From a checkpoint of a small image classifier.
Data: trained on simulated grey scan slices of phantoms with and without marks, 99.5 epochs.
Rows from block 3, named by matrix and row number. Rows with one number belong to one neuron. Each number is 128 + 32 x the weight over its row's rms, rounded and kept within 0 to 255. All counts start at 0. Numbers have three digits each. After the name is the row's rms in percent of the matrix's.
# gate: MLP gate (model.blocks.3.mlp.gate.weight, 384x128), inputs 64-127
# fc1: MLP up (model.blocks.3.mlp.fc1.weight, 384x128), inputs 64-127
# fc2: MLP down (model.blocks.3.mlp.fc2.weight, 128x384, transposed), outputs 64-127
gate.119 104:098186107174115149129088079163124119096156124120107079168138096067101157051231095115145122135132128145121082113106181119086103122142147154132178158184120123165131160099153113175177189150110117
fc1.119 105:150108124159127151096091128081165166153131104109098125135186117167141148149130048099138140123159114124149146140077125122148119120135139084175108172078074135150151150139143109109088147110105089
fc2.119 105:176122096076070088110195128150131134078099103138191089177140105096155143102192095140159157120147119116104171146122150168117104165078116134188148142158058126179112142123122142193153083126141095
gate.120 099:089115163134133160167157177175077171117136150073100148165160120144110125098108099115115040136119136142085086142071127137121138138157103141175136142139100172129120057107108150154143139174092124
fc1.120 099:116121148145108095116190097098135164149172080110127196152172165129157042133123132127086139099146134095132080113069106127149185224102128132131180104166154160097127139118118143158084132144143097
fc2.120 102:089094086101129128112091106142167115164142048115145151249164136163129161160156154170090109108117118163184079095165172078107097146107153197112112107124123125164124116110205196084160160113114070
gate.121 110:070125145121089174107132147114112129105131098177119149159206113066039144078158104147153149114139097139133098172159106126074165098166106127148104158160110128170167103082143094122127184155108141
fc1.121 104:143149103092097136147059116168108147129095115113125132166162123204085154166126146170061172124126140136125159137106122136115098096096069102071144081087161132134183161139089148119121171173109109
fc2.121 098:107154139085112186112131093073124134080156188151121115134142059151136099146148137078177139144135143154198092093096159143102115090157149170108172150113139136131148110170155075067086131177136121
gate.122 095:174143144152154200158155103146068147082188105168191134140193148103141158092137075135158131142127096131112112136080150070070170166110133116112084118157169135165076088099167088173158126136131184
fc1.122 097:137116108154154119153153166056049125143172176092161137162129110064133151139111109147132164118133120149133121113140098185133137108188137145114072148177093117154052137110157128115067102102200135
fc2.122 096:149045105110121166129155149097194103152148058168172109126162153080122184165149146133066136060090080146128110172102132118140119177104173148109094145098124133095113083134133166130149101117144085
gate.123 100:145119188154080157115144115131067074143135157084085034138088155194126166100160131129088087134132167133148169097100142151114127114107074141178137065099116100140124121184126145173133113130074138
fc1.123 103:151084183201076094128116118186083157139121161110100021068099152113120157092137112120128118132138155179064159108149152150043171124058113151136157132157111097115112148181191154150163132177173147
fc2.123 100:117072201113119130111195150164141095123138086148126143091111152096144076120079117149110135079093155089185150155101151113139111171108130197140109187162145080086110155114162174183178171133163146
gate.124 104:116071153179055131095149173159122141156171108107140101182174107103123176063121123176093106160137105109099092112089155084099098119140121153158107181127141142153107167142088139158134156121120146
fc1.124 098:109133134162130163143108124144181093172105191157154086123162169107122103168127140102212151118171170162099081156065113115102183088091155124107097146152117076134076078090112157094142124097147108
fc2.124 099:185169088207133143124148129083092107203144095157143158201082116129167125122155142132132119142150122091168138111144136146157144126142115147136102120090148143119140133140094086107093186139069145
gate.125 108:117050139131180135142126196124150077144152098157170103206128091133076090109097093118133062159068175115096153175140115124118158122128127130119120105137133113138116131086135092110181104158128184
fc1.125 108:120108143089082150107161099090128058121160157126106137236106148159093123080143123173112136130106123162096137168099137118113150127163124112127122119141195096145159117096183114146083135156112148
fc2.125 105:114115129109124117071130145114129139093131078158144172165137160137072144140108144132174093095132111165138127111107121136167103145057182142136144072149135130164107134079113208099070201112159070
gate.126 099:165174134121136098165167119151171143130181116151097202133215131089104142151098142172135129088178134183146135139097160159086080142151144104145089126159147085132093124133155125125130131146097131
fc1.126 098:104168145145137168129137171093161142116097100107149132106156119187151115114161096114118127112153164145166088121108099113097059128139180147208150090152156105126116124190150124104108148118140066
fc2.126 099:150105105110111072137152096093144106101058022084118133154135157096112119136110181150114159104113138126071091165161120079101075092161099050121064160094208141147154189138129123137168176125167131
gate.127 102:090159133081091153165136145099201142094116117129136139136165122153143090132127088173141115138152151099141146201096119100173126176073087146104143031085154122105127088168079106161132144103127130
fc1.127 101:041163130088108125121130113138150155134077087138103156141112156118134112101124109127093149160158173116132177117073158060135099169095119126090131123089062163144161065186120156216117114163129170
fc2.127 098:087169117092107088151116076141159173189111130145193118098123176104174109128077095154113181128143166101150114158091125128082147170138133170110148096174130151088164094111216161163161138158148085
gate.128 104:116101192188114130146161104107118108087135150114138085101158132154104193128100164093078091126107106120131147055133135156151119090133090133146123126136140124169129149166144127133155071105122200
fc1.128 099:122150144157082113174137068168102136101079127155118145099151149132174135121084190137144097126077145109139096088077135110151201110100073137105139160114111110132164131131092157108149099126115139
fc2.128 098:099121134139119075161117097164071110176110139107081098055067097155141107117119152155074104146119167138104116064118142141164122115159146116164158115109227137163154149087097103135154166162123140
gate.129 097:124119192143096153138141145085115174139163109120106148159152146067096121091109077099102133129162086150134140122119101045132110193076221102122158185082124071124102144098125201125059103149135160
fc1.129 099:172122163114109144102129152167148102094203172071096139155148159173146134139170157120147096163091196181100072123124141143089157093175073126136100118155119128121117170118187097140116104105115150
fc2.129 103:174144129114110134170091150126133121187113188096153132226134103130130131181144166178111137132160174116175071139174151107151145129205101136122122045121129104124166094141144075105118124148105131
gate.130 108:110100134062143097146164113183142130067157075115100126124118091157182121097173133144158097154180091111176123112162117122155135161119150143124124165101154132089116144149118143128141133126118106
fc1.130 098:136143087148123131154114108167081152116120107168153072058143090115114167119106139175139183114144150159087137152170152077132175126116173172138101146146110085118179094153113115129203087101127118
fc2.130 099:109168094095176161123178139131078128132083154136075146130131086144149155108187192141124163129166172144133165056151080132104082136073128150131105088116039188140126162094113112090144155134112152
gate.131 101:118090141112153140153106118139142128113128086208163157122128091185124155140114110109153096141113173134130168168152119112143081145109179147102132117120049146134182127123114107083121211096128135
fc1.131 099:126129139128152141180131108140149093151102153085126137133131154114112172147091168121131145156096104130078105156107131146112120114160168135076108109113060139116134111108100136072069122163106127
fc2.131 099:167084065086122123084132130135134126067122135132132113033102187157091165143106171165167114115116109194097100117133148089157097070125085094136080129067189154143125101156105164132118145161132161
gate.132 101:075118155121080154161138168051151092145092111102084108114116119111134117109117119157134151054160150118122134120087140130189140110112158228117122165157161156166118085135145148082111172108132146
fc1.132 102:123064168126172139121141134109076180116175154138131150149116088130147148114108113092131103161176084082094091138136105162126126153103124087156160129199114163112176172142111105071110161128133079
fc2.132 109:126160139121120108102107079076142107135175154107158176241105116130114110155131128124181170145112189100211105103140158094137161124133033082136152065187102108112095103116091163123123139176102144
gate.133 102:111062132127122133080137130129058196097176104130134168125162074108121090155134109198097147137163109114164149127207085189166134190086106123170109144158100107085130187152110115119149110104131155
fc1.133 098:097161127114099176103186138095185066132118090137075171172109174086133156108196148150168120122136143179135085157133085130182140073152117072140161113115082123114066096100114187127084158137109106
fc2.133 092:167140076125163149161094172095188111113084078110135116090159170126099138171153106148166133178131140112107115149166123094175146069135055066115118083100171178148159130119121079119179097128149109
gate.134 104:188115143120136068214146084107062140071102146141146120119111122094108143108093169123149082130115125135141152102170125110096163144108094157157093127140135126146138160157123148128175061131120143
fc1.134 097:126101088121106137043149095125056102088142130138180134132062157167126108133151142129119136076114131099097133134135102121132169135140148089152124084182126154118071165106111138152124131225160144
fc2.134 101:149112152120203091145119174085111062141151155036075112215132117135115118125115121117107150117098173121193141142138122141085142129173157144075102133081202120122130109151122091115096154121113101
gate.135 096:132075155084158151128143104118207070099145065096139154171137109151084130121107132106144068202121167134165109182130133183153122100129144109103165168093078082148125144133169125111137153123112112
fc1.135 093:113100134155145109094099126109151030131147155143149119116108141160107155136129153160067156125084108168129204156172084099105158171140170148111088104105146095152141129121137101143133117146089124
fc2.135 091:132135086099177111130114176098155113122113061154127152093172088137082147165107161126125141073097113190114150134102174106159065114129169091143095127110103099104160084099096160056097124087155098
gate.136 105:059095140094115128114105100114146150143149118127140097136147079119101099126133109152129092082125148075137131115102189105105159173063156148154131136113138176171131067177105142165194131147113118
fc1.136 103:105103111127161084121172147132173128110127142151162157135100078130196093110175125154135123122129141113132149145032083125104123119164157176138157089132140090126173189094086116190127141133135143
fc2.136 108:112087100183133108148143107115099112112106147092120116088076131143145190062089119114081125128140122165042139104140159089123087152133156049102129173089174112166163131160136149112162135124130115
gate.137 107:075116105165039132146106109091134087141118120096046138128128151148106181143147137191114035092172123081107086133059156105079140126107144137111136153153169156168147034179113130150139137157109138
fc1.137 108:051151089158098101159115108082128120120102108089124119077128156133187127162181154163126089095182069117105094156043139133114106129165125134084066147169199147192128093151125037132138090117156149
fc2.137 110:096118117138157163143150161146044111165082094118176089080149105143181180110158138107126114099149150121128166127075100154141086113114150154134164145086177178148160145141127123135152158106132124
gate.138 117:120176150113124138107146155147067147131133196149134119132122108149085141140115136127109123138119123141162119091149143123127183096149091083112073092108163106149175161158162087140188085131127025
fc1.138 108:107139128079101122138141131085076146124118166181105163161095100133134135142072163117106101156053171119136123145156130151112255086130149132125115088110172121170113117122167142105117072126087065
fc2.138 117:163139096113128111132127144110111102087114094111113111087132120068166109131033120111101174103090127125123174135088078082141090133120147096107138143113165112132092169059145100138096108128108115
gate.139 095:152082103105216152148147177130100135127122128126115230129104108091109112132145066138143178097152147091089104116160101135135124164115148148150056092183097117123136089165112081104127113058129134
fc1.139 099:166128161053108147153105180145152201141139122156175137162219140119137130144054120124090139131122090142132109201152137086121152091091196116112154122064093121105118123079132109127080092117116148
fc2.139 099:161139120073060135091181147146122103081098141119113079000109119084106089097117115147098100107107096113094175131125124157161102126085076122147108116126129179185063153175146167158135141094140190
gate.140 098:124115114168092110151161153104131182114055131120130093142162148157119117130110155098100133085068134040139146136114119088111107173123093107133211113066164185167123073131108096126136160161043152
fc1.140 101:144131147069169139117098156124151091146169189167144128113113143109148137147165125139134102142204074168105161069195137106105124090107150126150050101149127119133064107128148119176162153108203080
fc2.140 099:131156107082163096130141145131061126089157187131126114143068083073141134109107126119144147155170162120084088111141121157100161145125075103095139123117150160130090144137068016182102094124124208
gate.141 106:116145106184122099165207075100114096075140158086097121152160124147091117087092116152121091149134157140149120091086168158107089199134090079159104122155125113172146150130172129148177126190102171
fc1.141 097:154155099152149149148105030155067108141127115125133145175052145073170139124110117106108160098117167143121133126101155120137052071154109132073091148138130143146149091102086116187129135219112155
fc2.141 105:097141105130151143167102191109142161120140128160154157156167149060104120149193161057204133116118123165216149094125120157122126093093152168104110079110127115059142130136135139118079079104132061
gate.142 103:167107167108173127200089133141105099103124107151099135098115117082089142122133162094136077139125148102079128155161161144167143120122222130139126113159114210134123107140109136095160089198148173
fc1.142 102:130150124129105060117152043126188126123121154140104136113164167164130106142151148097098162124100138134156113187154140105115169117180089051122110124119187096124146143112114074109115137098132107
fc2.142 109:124150122205177093132153215068105123130101151135107170071106133151098093121093152104114094132072118129050161110173162125130131078152131085179086094061190103114147096140129111095113134080171098
gate.143 096:087131137148112168155081113170108153161152097111176098132164118129111186123142104153149140141255103132165119102116116094196078148123100104087111094194137100143175109115159093114187126077111163
fc1.143 095:105126142095118128113126108147116149194098071134101158169103153188145142112121154088108026186140122103156115122163114124101211116121115124087202145006089131134158094126108183146110195182077145
fc2.143 094:130144163116162181159134118156103168179111177132063108152113082145169107137130075116132136116131229103132163111128181155120138101120107180137112115144119152112105118114201078104136180114138138
gate.144 101:130124136154143186095141185104124087133109140120124071127041115129104165132055137136093134135142103136127107074142072142189205106151121127082085094111122119186153155155108055164105120083107023
fc1.144 099:157153139090114132154069119122138082118128067159114063104111124104165176122062162171164093155101164142140133104152123148071205132097103131105109110104115152113184134126149105108128114127109037
fc2.144 107:170119088143131127167148141114114128064133108188092138105099082109130120178044135129099189110046129118216111142127096089109146097122122145098118147163148104101112159121175136122124091116142126
gate.145 093:134078125142173125163100122114106182154158112087147157104125155059099093169111074160047134155144103126089130113116141125182063158152134146101105147077156141127106079125110064138063135140124180
fc1.145 096:135146166134157179120063147151131167163116163145107108122135126148138126104164141140120083224171141077087188151095094158124093147055153146150116054122084090111194122144091127108127166092174141
fc2.145 094:132130176131116138120164118189100162109096096128123104083129170073128141083066143130116133090096140163050122126111156062167071102140106063170169178154144122095082161130113120151165125157122168
gate.146 104:150141183090100133129162156106180067120109125146110158118123105096148171081160146037164143068195114113092155121191139096162136120166139158110128154174122158140134079103137080094169141125160099
fc1.146 102:127131106115147108130085077125078197126156114123168126174131095141157114088155112179088129161136105116137110087096123175096124200122142117126128107113129092107127235107077136183113169126137146
fc2.146 113:136191119132091152060100065131150081130131190159111192186127121093118064159103143101113163122139152073112085159133186100146164125180107129126133114112087103157111137100194122093114123145174160
gate.147 102:094113097112121118123115121145163154140093128150086089136153118144157155112122098162071133158134123053094142142149123067090064123098163113142135141123106143078133117201110128135210155130068158
fc1.147 094:128094110127062099147148147148155149155154165148155120149151134171040053144095114117169136134112214107140144182140126126147126112129118093084151136089137158134142098087171188124099125107154073
fc2.147 098:166142175099128118111185133103165192127151056120146035106128162128130116136117104150173112202119152113237185145154088140163076194144145164130141130110155127106136152119140166058144157144074097
gate.148 101:154087137126110124169121122089105135121122079129098203190128078136080179089089155105106120147140142113184131094098158184119123154126114155188201124135132144141214077140132106125135103142089139
fc1.148 100:153156191131145095158148051120153152144159100212132124146133089096116129121164114076157087148107158159131139198144155123102149129115122069082119059123149105155156180134093141099144151142159180
fc2.148 100:106105126177102074124082103132074099152125118153115175143073101129083098122110159159164121153143164111117099109120136119154122124120137081127157179149103094180148111121140166165104151166098164
gate.149 099:172067082143073123106133155126115136138207100141138165183109155101098121107130153098125139104132144102108150166097133116176127134177116081102142151145133197112087086154114114101134143108177115
fc1.149 103:078138143080127142132094158103108093113075141118113111101072061189107113126110142159142138081159123101205121106165082131158117167147163179141112133113181091123139097150129068148091088162083158
fc2.149 101:119146147114154100160119103127151116127151118121167124208175157122123191138111119144103069081147141166181139122121155124044105153149112068154090151083150096111150134103163131082131092096051118